A small sound classifier, trained from scratch: norm rmsnorm, held-out accuracy 100%.
Rows from block 6 of a small sound classifier, named by matrix and row number. Rows with one number within an expert belong to one neuron, the router's apart. Each number is 500 + 40 x the weight over its row's rms, rounded and kept within 0 to 999. All counts start at 0. Numbers have three digits each.
Before each expert's rows are labels from the 100 clips, of 14848, where the router gives the expert most weight on average: "responds to" is what is common among them; "band" is the frequency band that holds the peak. Only what is clearly more common there than usual is listed. The data: songs of 200 made-up bird species, synthesised, often over outdoor noise. In brackets: how many of the 100.
# router: router (model.blocks.6.mlp.router.weight, 16x96, trained with AdamW), inputs 0-95
# up: expert up (model.blocks.6.mlp.up, 16x192x96), inputs 0-95
# down: expert down (model.blocks.6.mlp.down, 16x96x192, transposed), outputs 0-95

# expert 5
responds to: upsweep (100); first syllable: upsweep (94); rich in harmonics (74); click (36)
band: 500 to 1000 Hz (39)
router.5:475536570532498491524502521464485503474449562517548448462427520455521449561432375494493477464534491454506579460502524518569484460515509514578479508488530532417513474518484535489509512570424526508488481465534453472589500535461497467486495475552499522582481542473533507494455453527533571505
up.0:495507536431574530506540537469484541540467419478545459488479476501467615505464523513506481426515476535557463468534516472559512469455472424543478536577486448566493515524478572532473480467473454552505503538511496542512515449582488508494438493468595503430506464494539446502489538516504448532
down.0:556435565479505485550477519439411530559450484469507483486537457554475496587507471474524489453532531524503428482519502425470437549520535465536465566477496523578515447519503499525525532468515480471516532429538441572510513568501537473534505549509444449445471469552544476450564467514472526507
up.1:523472532430531485549486494479504577470554475505470488563587482524523538481492477449551500455462474539521540474462556550496459513451515550486480488558512497541445483487558521477487467477430462507501476463485509578508520527504439471455490558531511485468473470474450517584404588555556519590
down.1:498526546584506464488498523469518527459434439467517440435433440568606537556506472534583529481504463469517485537477545488553519499417474485533487482435522511476572553516500542528483453518480572466487496506500458477475536455433513494572501491546478433461540498555510488512557480489462480460
up.2:498545490524453515544475522490545463471471547502541540556443532488566467461531507500498529576493473504478468601500547530426499561589496592506547499539500448499496460534570564477527461511475422424465480469469501520470480513503584481506459490474482457576510533531452493469555507479505576492
down.2:444491479502466514516441492459507537456437497570516548585519464550563461587495464547494497457517556547471512544531490470429472488482508539457504526472545509545468445483521568515528480479516486491448540463466533601449517516507546489512522496493482424539447447508467471396520450492527519581
up.3:429451469520507499502482573469484443491404545554463514479427507462520464516534519502532542525473526513438496535530428460516451430545469499514435464582521453422504562496565495512456532477488525521531482579527548434465493459491460531446540508466550485539494543510469451521559547503555511533
down.3:499485519527425558503398629462494493533474492483495493475507540512469549443474544512515466511438581515529552483478526547507530531531509487532514554426540467457499527524518421527466522543446493458470463509513521454590488477539501504457550522502457546522455527475492502475493511439534489385
up.4:512571464508513539456455453536502458465510487458529563501535430460521530391537461495473477465555480464476489503466511505567518480551600477509503496515468503534492556504535522482456468480558439494541467509566488506437547550503547572537486480603416482549504508470527496446436458476474475486
down.4:548494466444544432464503478512512470534465487496500521432503485459555514526521524516495452552483568513498548498504546524558479582503575388521462496372561495539483500504500487441476517497481466534530579480557484505486435478553519565504474530521475495524503475493460534424530485437557470447
up.5:490449498507520463527517519572437424497499502517396507498545490485425494505467536517519563549474475473498559470484566470504535529539523514489503533570530511511548478512476560489445458415372563482497578525509521474509539547448551490509478503605547489490482467458491527504514487479469517558
down.5:521476511499460422546527461522507436526579548506450484571531480447482502523478539555506511536550492524436560436504473419508481507512440449492500489550542464419563425540551541545414497539460553502525546507478504474525543528498547467480470479569518539475464549456501480486467485441489453546
up.6:498506523470554483459470501529472504493484535518442487531533459506560436383486522567471459500540504496495484484486467498527490500499541407467458428500486534596465471614505514611541512475537494478505450440522471538468511493561488500464499520510490568544511425520537504418466541484473523481
down.6:413485456546526503530479476576469483538486446455489597565477507539529523540522487486497471547449551520535526446535510491588515521568420530529514502535473403503479439455508536453460503463489457505453504575465525545518469437497461541508494500533498475555529536461466435443501477556540466497
up.7:482463530527505476512440480503469591493481545497514536494548542562532499451530544491515507431387559480507492478500486501512487540482432486551498469527544511500473539470498496523536546437545542483584537451471494442521444519527455489452522540419531508483454508418558560506529468497445561591
down.7:505493555497478523499519474457500497436514429464531506489481445479569472598475443505462538443575541490558501508466511450431476534488506524486543524508479569505472453488488500490552501568456499520428511405439471507509523497500530524607500502506430484489433528526580537549562478474534510449
up.8:508521458573506541489505536527529543440481520465553504507476505581506542496485497517506456568412552501469445499456483534460465434455513496475551477454482475461466465545527475483463502586488458449520472556482460465452525474510442432549530521424450543396563525461443487506531553495476500452
down.8:519417527466554520537477566525468575478472524547514455516517499471530416511478510505490492491527477426436559412490444491417557569554494506549487582563461482475459518484457579461520467530490534519508472434532526457558521516570511514488481420517513515506504444512503489539439493478494469523
up.9:509517532460483514431501506552448570456533468486431427471526571470454530525484474488474477494519563483473493540577552441491505511517512527481573529488442481509584498540449536546474529505584555488451534549471573438486510499512527520464496544573550463468485480514515501481548532504435569429
down.9:513414538457493492468517543484532431546504512506526492524559543486455546467464459562450540437483563495469503517494494554482522469544489372518549538533498521492425479509514437502527476483466460453485467478519505541549509590540490579525504497436464552548457556479504478543505511481529505400
up.10:448544456487481495513511500471486552541427495526440517501528478600529562503494511517526505513406472463512493507474489473576526490465529499506437506512513446539470485441506516456484511537522405479523550524499429538546460493415520540446519550523414403514542466539496564499486445480484426486
down.10:506503475485516537519506502504497436422521513574466520483430441501449485518484464494597537545503525516546469563491518548496505456413509515503506492436493472466488539497503577464513448469465480545536484521543580505525514410491574523523531559470480505545505512355442534494500491509454499543
up.11:475532436486484536486507501458535580465489516502541467511521498433529490420469508534466467506579419484523476532543475483457526551568510467549447490508471523469485565489527477524464543508501453531456469475533541497465541565532526489583443451503447458591491395481463506473456447464476429505
down.11:517573499509581499589461428476523420466515469473483551487500560485500505491511476456540432463468486475515504515463495522466459491517631498579460551449574555542495475449479477501520562502515495476513548498524496469479462509473465566478471548516449453479480433521533475499564446504532554457
up.12:467477540503505554497588506471467492499511518427417533547559461485501516484526447511477517518462468437528527473541537512562486526535498468464439525516502448520507524476542542488463482496420510440589501461487466465476547488424524514437573528552419511481507440541468585493539470472525421542
down.12:506524572464507504513528505540498469453473563489430578498514497432484506463535485413532521482495483482490533504484530531471480500509507485531453458523502512508531548461470529462522464509404571497551506505450580477470599462473584498532563460560483524507445524461437560496533480444472407548
up.13:485534494499489551441486489460567530432444451566578561508531484481553459522502514514528572518471516529493524530481434528449441453568512481479538497556408486512533429530527479460493523502485484526528477576525441507452532481497538504508599527507579438577516420498512528517491475472526503507
down.13:444505571458529486564448503480456472502487549521510435529470598470438548525477457501537521430530409544467525492481494515460520580484554474494516577469584466496499518478516445515443537503444464407498466423532514536524511557498536454499495489580486507541504466515504464502501504521496473566
up.14:571497539472452459483497500481418518429543476490465480532474509440437517448465475421551501429472453508528519514460571457475469582514566454504469474505454446517529516482476552486435502469528474517501522486419464496491521486483518492462443491415554467499461457481455458487502519540606440480
down.14:490520504528521437499514525411529572517468482526432431482520462506505637519495448507506539478496504524489439471477410572549507508454477474587481555480481548481568545482411510493484525451487537506501551460468507521536556485468499541517453526521488528431467513498496492509495489425512580498
up.15:451423454521512526494532449443485549460487538497537475452557429546555498412479476489465449524569488527455510460534436518415532547564495512569539496520518434498555496509521437518512516500513473461514479519546537524523504567558508453509436433491556439481476504535528516469468451509459448554
down.15:485528557483536510605442519488510514493509544467536526565492536488456496516560476492523458467501584472582492551437505450489472537535547471503462536515547534497458445553426539524464533467517486462501464532509448502480475428405453535433500525520494479411574540479518447482462510521521519443

# expert 8
responds to: arch (100); first syllable: arch (100); rich in harmonics (83); pitch: middle (79)
band: 1000 to 2000 Hz (85)
router.8:474452486565557528469504539457448510528550416481561433491454523474454549466479492506550542530504575515532559419523488552537454418493474529554483470534521489477451508482503539466446528512515494491500534475511477499423528512482429498516530431531494534547467544461534386418485531482519486470
up.0:558523477490490465505539487522494499531561473508491487433523487447569542515483445492425506448487480487420529492498558457542499525528468468524487503532492495491417505528542512475542517468452496472525576485506495439576462492452522487472505466566585584424589471446496559504514563481472461414
down.0:454491479552507485475491487481462543493596458542516496486467505532478455472465435534518526527474506490584584555543439512428492486463535510516471508545471494555452507525482484533573494505483584552431508456487454511417467534489459544509537531497489499502493543508527468435457447457575432592
up.1:450445551538540524537538568468499446441429533558461548469531549479554470488465505487554494509532534530557504530458446475503509486528486528496522493591533488481459494561540466517502520528484452508494407557520531481443456490564526479490534378482514503532530487514414513502517521484417479567
down.1:538540486487478480478521550489457447512558476496428600554554517450538533488479461431493492528531538497476482470462500465573511559483507494564527475440485424445455513554558502542452467446495532504481514515567455546498575505589525472513467462451489454487518517430457482545508549442461533533
up.2:493501503449478471504551502537413484511482525486490517500466490504489460531593522488455425508530451523490496567485457441474593544497455543450491536595487519479500524517503498539476528467417524533537463447557465548458494477428492546519559449432526565516502458519566488495506411494568476469
down.2:442449547554522445470516399460513499502492444451537474537528501504552539457514516450455508525518509466532523512513540544475470494511487534553523465445537445545561521500496479507520437464567521560467557591458434517495426531534444556541439531502563513560548458516446493460442503483483472468
up.3:531525547494411479530533527456522528458490497428495480547489507474464530481518533496459458403500542526467439432556455501503505534411458513494515526454506517552438542528470464504489494482526528516542460562513554562494524571486496562518526549517438477462562492468445584499501492523555561588
down.3:517480602614533462500467535520533487489506422460495565500501438402546469469495461542512575543490460549493505500452527493510499509584466496461510458480529513450493549513409556491527508470504456464547461464532563516471479516431470476518494544499532515517456467445534488460483582507543482489
up.4:474511528500489494471636524478572554484533467485458491488495519440484506486585543550486547450502500486489570509526489495539489519506548417513455485472445495447497480520486525544521466528586501474598560415501502448454503519425507453518464529538483468477494502532423532533495537574464483524
down.4:466459559512502499534540487495475531470510514448467548571494406444536514487481495471481510509496477505495526399566470482500543532412529429477526479523520547494578518471466585487471466550515444566521470502489442498468498450472534531529553501469451517543457537478565564435493596469499479525
up.5:537508520544464538523548438515513508414490469443441541490580474480511511452465556457465463481481502480463526521537425498421514518462505509469522429437573571523471521548485426448418478451572535488533473524512548545476455494425499512505510449478531452477518526524483510473429489482560463524
down.5:478438616527576380488454510459528498444586504449527496510487521546465502498471459546515544463473514470493518475553495460489548530514480535475548485452437477538443453573552517486526504538458493453509559541502491430524516435464530523524526539477507554537502498445516488489486438462553536464
up.6:488539497520486565481578418553457466522537528521503589554446467482510500532450473518478509492465548447506549513479503480442571462499452479460505490574462469505513477497507468545528526498514542523531581489576491462501522498477475493408466430510428512436428470581489518460508498574557525490
down.6:483519486449522466530507523477473499473469468506550521502532532501428462479436583552526528486546518543528431529490495531508487530398525497473442505477477509434454538496537461531469509473488578483496444566502517512485489562525601493547514466469564539606516466504581464443478458462480431477
up.7:519502514431580525512537485518527446507471541479402443496523459454449526463452578446535510557495504453441532465462524556522467523492496502532495613533514416535574577480439541517513501476456472526523475497496590501505538574486512479444529504498498488452475497496451472484466457440513503514
down.7:471522489420533515534462455478442487485477535519466571530526446457550536522542502503548492476431522484478491485449513542526433380539480481429534495552462568526423473519532522544452479490426443494486436504510465538535464555521512543492563552586486537522510543527544492496469474527482495552
up.8:464440446510517511507561576606461450448589483476409534478528534526490531511457573533508549576507555526482504519500514486499551553470525494446560493490526495461522510521491534514576528424440537517566479490492475539526454462467518506482512515503588517537479426484438468485491503452509474475
down.8:519547566498528508470533475477554496511523555555440428517500547472561547517529500512474522537473520426517522524542469504478487459550437497468428433502512493489521448500518456492542503407533450471542449614548493479486524514510483495519418515545508534436544411471566456441500504499484502559
up.9:411496512487491511522504566613477505530482562488546515522513504472489581530483508546498516469476455468444561500521488498557432554466508506528599547509447486544425509469530490473496537501502537439455511499569555492508479543489510436478483409479470514470505397492557556530492524540516500448
down.9:586506453549515532501484497474498471534452479492519506478453528552471507489489507585542445511471504562545484483454433482472568451491546421497453525480441459464549429494479479507510542476564521527558506525498477473421553445496575516549451558518506498484438482608539429503487508488504557480
up.10:469466489560493519536489530546442599431437481519508434505426546536467531487493544565470515517424467457470487440572494592478515507509520505563501460491517520499561548499558476543555561603440512515523480509469496537497462541525543527523499504549479555522483536458481550512505501553472488445
down.10:542547504488508511456528477543515418477489494479479551513473443515503477543528442543560505514535600469582532515474486519453461546468513517498520438508548483481466511584472572490493544437536440451478416495522524452474509540536477454523531430410475514545494476468459470520551573430501499531
up.11:521477582467506558469503482543515522584505546501475473490470546447534512484501475444439535489540516580509491506474540478534472528436587486551438465562524466436531560491435461499524457543552564517500454469513472481491485546480594483551467549484504421501505502561539480466562483553535485535
down.11:412549531488563468582501520467455510427532503435552475519491534546578542523446445544460588509445526494489509477565559540467491441479499493505504479498537590591511482531484498474543432521501477474509475519445481476442436510431483487488504496538505509490459506484480542519425561496512532460
up.12:440458554529547512531567452453535510482530499495505554479461467445485536546541503573462467451574454508497462538466503533488524493501489547530494452499526520447555457484497496503580455495574431523584545381521558502529506551408515469511458496495482477550517501463472555495500496522501565541
down.12:469498554495543479462557497519512495486607529503516548474473470426562490505498503409413523484525395419524498440408446482529525519465530432507524504505528555478527439518498537536537416538539477516521481459498467523547436510528494473470541503536495485544453548502483552549489533521530486521
up.13:498450517495447503491505417466449537454555534457451495550535539464540542466504539488477529484449511471517513602484509554515498569494510471554488503425480572506447412521492451527503495524496466558464464491421435519425464499460575491519483428565514544451466459519483554449510459496489483512
down.13:507541493555489480515521555551493512477566480476574555492435454523469478490515412458520457505510466486485518431548454498461539493547489609467621440540469463476483530567459532435487547495456523450525548528538494520484504524490474486500500527470518475553511522497452427490503553492417530448
up.14:491474514519511460419531439472511501465492491554476485465496474488493488442481524550518494435535429429439512529452597505562491445416492470518428517517467482453483531570498519530448583461539467494472520517493516434459529540473405534494523506546533486518450493465527509416423536490481523470
down.14:475524521485537472621454498468548480493516514501513543480516557480589482501515510480526434478498583513557501498488435497494507502482438546513560479535489542493505465486424514458462529421516554483519502440391475497520580519485510427528483535523430478451506512603484502501522446520479516445
up.15:442472529497559528502535506559483499500479462479586495469536522469478542472519496548555585465461547388489573553420521503530481492537514502500498467564494492525487492525488532509511569408488498490444598462508440495486505485505582518487490408492457491509468523484588525476542479556502485500
down.15:555509474520465425449538509453450496538473523462470566577475527537445522507485520489496428517517435579524399519484492572558524497512486538466477564440487471509575486435448431524572482571460534488543471506462533489524531469476520514503499548522462523547491543492529499513525471415492470452

# expert 13
responds to: low song (100); rich in harmonics (75); harsh note (56)
band: 250 to 500 Hz (97)
router.13:401491523539431566534503455522566502524524469540464503570559501550471498492556499535511470460548534497527465494477577530479570540531550493433446526473456483477540505604507494533516458481477456469547526499478509437479506548531521537545544578548477478537490557520543433532460555460487466499
up.0:553566461554529466530525463464475540464503427500500521443494518458490510512464525585381451491451503520545488482511454510470517464502421545501469507414519553519472496529473527507485487516563508492460556545499502518492436469553518554527490427508541447420519523506400451474518542553459517479
down.0:463472479504595477563519458449541527437435537515432491527459471470444486480527525469544494462511499540353456531431541465514421534536562490459480488513551463494496462487456518552447499509504536558482496519537510504520474552563536464488533517468588498520525494473543496456493519503543534556
up.1:458513463516542505525550498589445473528506527510453417455552535487494500472500569462546469562498531455484523496536472447518488569566458520489506487501525503523470514501468519487466453479470556421509479578531516605518580509481486481496444495519498543451478546518384477496525424511546525441
down.1:515444432492548521518510449493523404503455527499474519470527487466457457445475513519463540584563496514460536430566487434494493477580515475463456474517501512529507519485473478517536473545423433518560468545510531521488503486587529525457554511492490580471470467589462490497487465602527495520
up.2:449471575550536566547495452453449487535572547453502465519480497416458482540504512530458494484514481455451532403497468487460520509502565494511509463476494607567535553519428466470501540487511467522426521500484471453447455519477498528499503524460548395435456469469466511493488522508468539507
down.2:450487535514541490467538544520476506496492448428500518512542441470532533497526522481496520470481501381504481511460593471539498460502527472493488448489543497418533444518468482542535490528432557448510495473533417501533569458513522591538531501484491515454481552483515594596466512499420518509
up.3:531497459551447587450470545483531541557497484512521511519526515544487477483475439564529534533461478451507421477576542514497453526458517513523485563476498528531512491532450392510496563471460478474505532547567429483547496523566566482514517522408535466542494468516478477469507446481445551431
down.3:510516490506534485564489494510397430473480457443489530493486508438518492472496503495480469584484519487546531471434424524516523557545519510496447562451486568544577438436554547494516480536503473502531491497416505514470588508533524572512410500511504494463479483512521565507480570492438456527
up.4:400475588514523559554510505479503451533437544549571524496366430470493522469490458453460564549481554412424555476519470521502513482510494508455473531502475510487549412487508493540535486491503489488440522576534483509488488471503552484494486492538506491443463504507510536462448518487480554498
down.4:540462496475499413562542541469512512513528444456482523499556441518473466471494505468546493513571533538540469525421478512486567522508552471490447506500534563494492537526442457404447489506567524499494463548529482487573511461553440497499504472535469552551544551477461476444439424568443507508
up.5:515441466518479503482512556567503502522493476531497531501493467525521499509479506498572500527518425594533536557540602466489517487457498491465504459492514498529510556427424554523562495583535418506550599493519464506486454525454490454512475544434500459526505517519448488413506452550511435512
down.5:475538538467544491536561499504479503570432511522452438507466527517454502460480487463495491474430536467465450471488432537546519489504442494520560563571518509457458480535467534503537485479496513478470452570505571569422468513477559533505542531451499500476528526519536514572402533403469558498
up.6:565497484498517512508489533479488501451430551542496511529465510487454461593484422592448457446480458560449416471507503493511431435497473488566424533546566499463560519480510530529529521488481461493468504525491565531535520460565484486438497509567444468488429493494485556507507489510422490477
down.6:536429524526492538485462439498520532408526492467467507488484547543522515488554487477533427520465465529445551476507445495458485604457466519471560470485488538544521564461504451484521494468486495498506492520433492519424455560462501576557552483472521483583502467493523549471588457447566508547
up.7:512442516474465525532492522482511544465501476528452522448512490508478431467509487549520507507538499458512533548521599483517463555489504530556568462523431463564511478480506471506515542468388450463525435536553515415513462489481486603509521509480542510485450523504417410459485528550568503533
down.7:575517466498523507444478532530502516568447492532508528478512497498551486460519469461453521556491490530575502456503413566465512518484494487483480607469531482488536397525477483502532465556539434495478612509562488552487446515507514418445445447483535525470515488482481539443512484525522424514
up.8:503568551489452570538455475480550496349471508466464570462477464608526508480485497515487490477461476493501495513540563524511488503516436482477504486513484499493510532462545471545536518508537523493466419475474540458568446576506456520487395466459474513484480472439488505556525473553487534530
down.8:543559557496473461538456519494409485477477478491509568523468453477530505456509582522554465483438501485552439441466521598521452526482394466515518525479518477539521525501481494534529492490514593487510569489468461560533480460492497530469571504495511516555540533516433452452470540496463432458
up.9:570469524490442478522489518538555483481537537474509475487522503562496481570508475499436478430419516534379547453453559491424461526514539476468435569537566530478491524464466548508490474534476494497486532557549540487538408538564494477470537484494539474457508489531514466448534510480476559448
down.9:560481514520493561452544503540541543513531548495436451412477490562536554519510483443429408456436464445502507493558459560479543514476519526543499484465586483510483533467484587446489503487533468502571511566473472464486473497474500498551441506482539446469496511464614517473491487517505506483
up.10:513559530497463505439462539459546463512564482507489471549436475564605558474449479525435527481564437597521492479518450527413494538489450510470506517573470507485450530509484442549424509501455507486530460474524540474501528459471484479472547448447496527486516482449559500524528455497422512520
down.10:479527520475546421434510440517461581492471560505446514497498538458483481560500503561499530491419568483517596515472568459475497578449551438552548517515525459485477517497469506553504459515468451509491433485485492537472511459470492527505543481627495482485448534464482519418500515513519484541
up.11:495500491411507527514495482449486544450490570492481490462543597477580457446498491528565467570544458534494561470496532518500410515530462535477468540464435552468498510487499449515462465557487479597527422458540462447474476563510537507561515503453479508518452490507503485498435465442542491482
down.11:513544458507484496497486501571468430543506457506451469515529488490482566517487460513520473529526542496508502469449437530632474510546510449482446528474528469493519443494459569505517559382527539526535555497483485530545487470523485536509406481515443531512458497450545432444579552541502498474
up.12:515419538503475528523523496523504469564504505521494449498513512480515487481527491465429495537472502517477484579543479474398368496477426455435561527398500489519488520492420496459507509532496540484578447465502517516499539579461497485538465507429485562479473538513487486516477495497453463420
down.12:466567507495507493482544552502456508501477487439392518518532544458464514487396587524553477449499511529546536464400482471529514469520484512499465423552526524579521552512557463494439468519480413487500506500487528443460569498501576508516518529486454525514512462476486502476451566497550529513
up.13:519495469479541426498460420473491553498413488531533554550507490483483482499434444480531527471487525480511479594507527533453549551483553519547402452528476496483462494463520471436483520464481529485492578489475566456520437523473530500459484410516533469455511419534534485526549460532500564451
down.13:468503464500493513477518513444399480540535539535485424448492598468432464546505488486533506456475523526531491501485433528481477573561527603529574561468505446517449515573461536527464475517502496496506461519450458525569463524478511455449482540523520480544509497516465479500541538426438487556
up.14:513502493547445529478466477506551538538494455567463560524543516508519570539514469529415524511567461483497536477459485510498585443523462519525456464489535417476469527561492471517551501506514541519572491542464478447472504555451415471486548485476416540523545584425500453460486491491503557525
down.14:461526616469462533495489463398477549489547542516483450460505524530486502520534454530529551487527513489473473446524574475465489578473471558508472447561522512509492506452522420426509526547473482464447497476474482520567547509519520489479528508511563391430475491558537566479504457485492527482
up.15:416528553508414486463458548477499507467431464513459510508525507492442509446530477545447562512525493521424530563501486466527566480545472526504464484459541557516550466488578465456542542505518497532512472495543504518414475421510507508546546469554565464508551558533519518545506447580480531455
down.15:538502487552481501495501519418488513498462502512495458547549455467489523522516419567560460532537477497572504536532441578490462513404492546505537490440511496509487412479496530521553507470548494470485474523468505453564470551459485503510436493546460516516451565593491481521500533476453388550

# expert 14
responds to: upsweep (100); first syllable: upsweep (100); pitch: middle (78); dip (58)
band: 500 to 1000 Hz (65)
router.14:442495508492493517514500546494457515521495556523574448518509483499548572483479555478491440525576598494473489523514534515446487510433506415413483521518477507524531466473512480545489496500516494564531508446577503542566482451528528568517451501506435481523481578460456552524449557548518584462
up.0:526538512516504554520487490508552563549469492538520565482482449449531546479518534459539493475545548553445496518523519524554498462500528513552491498526553488581591544542549519424502443456519579485485510482548498447485476546481522490506534467490478423497411535431402534461480556460514442522
down.0:478446535512474512546510458535513487451545529454515534467540577492517559514532507554556537577495471480558491514439459481448481480506488456430494478539494536431434557505458485445535537515450547531534557469576449571538524436536507465500487466450443428476470491479509514499484417517523577519
up.1:453593543441489529570424436534513436517508475472456447487555448496467416513484542466492514477445519484530477498478516500553536561482497592450515463520482555454549525524479532473532455466496463526463487520467422509442466574526477440496528492525523535531573477496507531559524540552448472491
down.1:469550515537474530527478473474451445531477435485454452517436453464521479476558547506493532423527560491501448508455542477532496474585506519461539553508463508469534542588437488518569426473421533521438494504484475499485468617540500487478575448515542522522472499537517530500512537502545486445
up.2:504481494461517475451512478483450524516511575470413467504509478470535467501523420477539564541478580463409461499456502548455518521522470555499504423507409552480482519531516430506538521474471546434565510477470502512569517488454443517555508537487506467453531475567440507513523514469453561570
down.2:504489489524512546543507477533536507496471428578473517477460485584483563445472496507481459427573467500525486464488430455477562527547538505407435540455557509517526463480535556480493421526594453461472489555533490491497511538475522550424506484520456501484556479535549522476437484479507503565
up.3:465499504479498536448546518505534454485456456471466525509513468518459533492572520508522551599417484436473431499424420441468571482502483470470510480556499506511562448442496476526473529467495422507515549468494589562484527517492451454479506470468486534423517482554486500529521483444533515415
down.3:425560504512445551491439499535530538487469516528484500531456488497479459468460436540502502509568464503543527477512500495494494488480457515547470511436472464459463557513469447543565548579554529456475481444545537491560431503465495518446431535571550565539541503497551414439559462499493480555
up.4:542544559576534398533470584448488459536496513576483486532481508483570492455536482461487511502548444497439515463493499522431633486517496517469490599515448524499525487527476534510496518489480575554502506546486510478522554533551494492522495485519527430523497477499459484524525485515470456403
down.4:491488495512506449445495440550536559464494489452495577487527494506474505485491534592476460528471600506491427521500499501559492514423483436476410436510508578520449524514469428487475575587518496482482440485528514462540488503501455502524553530455525542516447556569497536483472501445515516544
up.5:506488527542533527471522477482444450459445532486420570495517534491544451469502577521475485503500491609452465523459488476493505531509443499496530529448489456542472576472468490497555491470587446432540512494503428470493517531552504547481477512526506457474531475469502520604464447542611478525
down.5:441495504421507492542511522481467469474443498514592413498616460461524484529491466515436468494503508494565566485481493565499530557564558535481526479533455479502520455512518537538506485520557475490478474527476582535453494484477591455461509506507548489520459508437514402534489502515472421484
up.6:512504560546445552484423450494494511452514503502498500529484459485463471425527530549467511535373542499576480538510585475521511531450492498494484469540530566491533509528571512535506481440440436450580495484484432476463517507523485493517539490437494531554510551579480560511460473537514466453
down.6:462502496501454433460418518534450449465543495477484450574496488468558436449544555470477486481417473542566477449477566456560542550556540487470495544548472527506528486531530525491517562538473497568496502486503479474525484509482475505484588528502512468572536522550505515546475457465444490395
up.7:508512522531475547458373517503450502471480533478539457518454557498521538545435458553486536532485470464497571537444553523525572518513518511514457524473442502605594508508398490502550482487457527508525445568490496449470463508493521567492490519464481479493498505467515536404481475529509541493
down.7:501498489542422424540499522497458461494546472448515555507550543455475490456464467472503604551525517478544477551487570464503472466433567522497475502500510540496482467523456563507438545514498446483578488529491443565458507434494497526473456567528511519484576557478511564497445463441526510447
up.8:468436537544545533467417473474477445465469502601554517476520474517545501487452525516519526647475480489490487492492535436501536532522471517480514522553503479472527480459549463527470544437497500475567488513544518578508506486510548552446509507440445482548408498574513523497486519559511501440
down.8:521501571512529484491489518395440477462476549451556492504580482442483488490474416534413502440523543541572511491491557476511487571507531509547518571470497463501484471513530550508517491519483532482434476499394519485457535545508524472465473500568461463451504527580535486433523500554533465498
up.9:574455499529528510459508533445585546527488505557475502416491516568481432467491575535509499509456410520522536498517507513521515535506514491483551454432535541496517471522512493464499476479565433491473507512451601436498569539448420471487522436488506517510519502410524490510474558551509551527
down.9:480512564515461455560508492505414493541502526527480505576484446465475517505502427449460470481504565524485514496490465553468495435472458534460533547549513487463558545458498481500510498510445569523514431483530446543445502496514526455459524625509498562452523531548520484428578472492571458471
up.10:505527473530458524442361454473477452464546520469531486628528517419520425516476465476531558437434519480510501517476517455505508532424472495524452471557449541524499482498532470516500519472467492554483472497470509483479523414468553522451503455455498547469499511566481555518465505546504538516
down.10:590516438521546421493462433536457481526531501616506527526510472451537425466487476512530531479532493481586528498508566469454494475476500556502481556455437507501493518478583496451478483557444486492541475440531486451515505495475497524522518443486585429483515541510514490576513487541465443467
up.11:490487499471556552537434463481488563442554451485478555524517489478500462537572484503474548474494499568567467452558485494471493513441518494542540581481503492537474463504422478487525504528511420466469562485495460589476611543509561557458542461499502473465524507496496566497514468435517502568
down.11:538497501494496517511542541471602513585512522480507483542588440477476475511541507494519459505552485479537552489504427502474436530467522528515523468557460497408536513477514444540531518463511459483522514432560516468508538426472513396516500513402483473481550538547488544499498488503402445518
up.12:515551560519493507519478512515453435502452444545462462505501466541502439449443566420581490476500437513511517559467510527536483435493541555457541521556462559492539543531470526435474483491465502482506483521444477495465490394536437512507479484554535530440524505456532551533578548553503551508
down.12:453527499570452494550448475445473465497480402522471567508477507430525481559508483581512540529522595434443482476456493525572457494544449520505518490458577507503523543497504504466509525501529526425458527451523454481435496581478498471470573526532471551542515521517518502497559473504429461486
up.13:453536500570513508471472424435538461524482476480492536567507543488519401538474457519494452531482503464529493515561501494519471484463478529514551500457579544491472520486477483433515452486536470362518543565506522494439494560474462453507493484525449487576524504470458607522513541529494459530
down.13:479479522522565521520490502404568468449506466420508471535498567419496525486544589458528497459542524525502457509501587491535539526520467506467481491530476520491521573473442522453506469524487532538503489511404575554523534452478534525496496469505521483475497475434537583499449521421449438495
up.14:487485556522559505506488430455571516547432497563447483511580524499477440508467492425529493437501569474492527515546528468524476486469479483528522467528546511520547513468510545422530482474489434527498506400545546498446510483522485462442478499574419504510495526515473394442502561449490473511
down.14:484394476525525448453562494437499479533493481469569538428474496526552534499558507474477566501515468518523446435497461481509490546519460481447482509541492528482456510551452482491492455522488600460480504484503463509541542425460483486612520522462503520506474558463568606529548480484512506540
up.15:552525536442510494504461469470496490517542500562498499516457464496430494500552503524482469446489426546473531494508517593500486421521541503530414508486503510560478484561505438417459544621541614509539488453517469494464530511441456529484506561523471523455501529514476504548463485515464474442
down.15:520452485594533489536475500438516547555521590534472529481460477497464458533508491465477540489474607471447467468513489483490509608412486505515527517514472528444502413428502518478489531525469429492484444505496457515539491521547471513504538509435547446513477520504557444493521591468497517554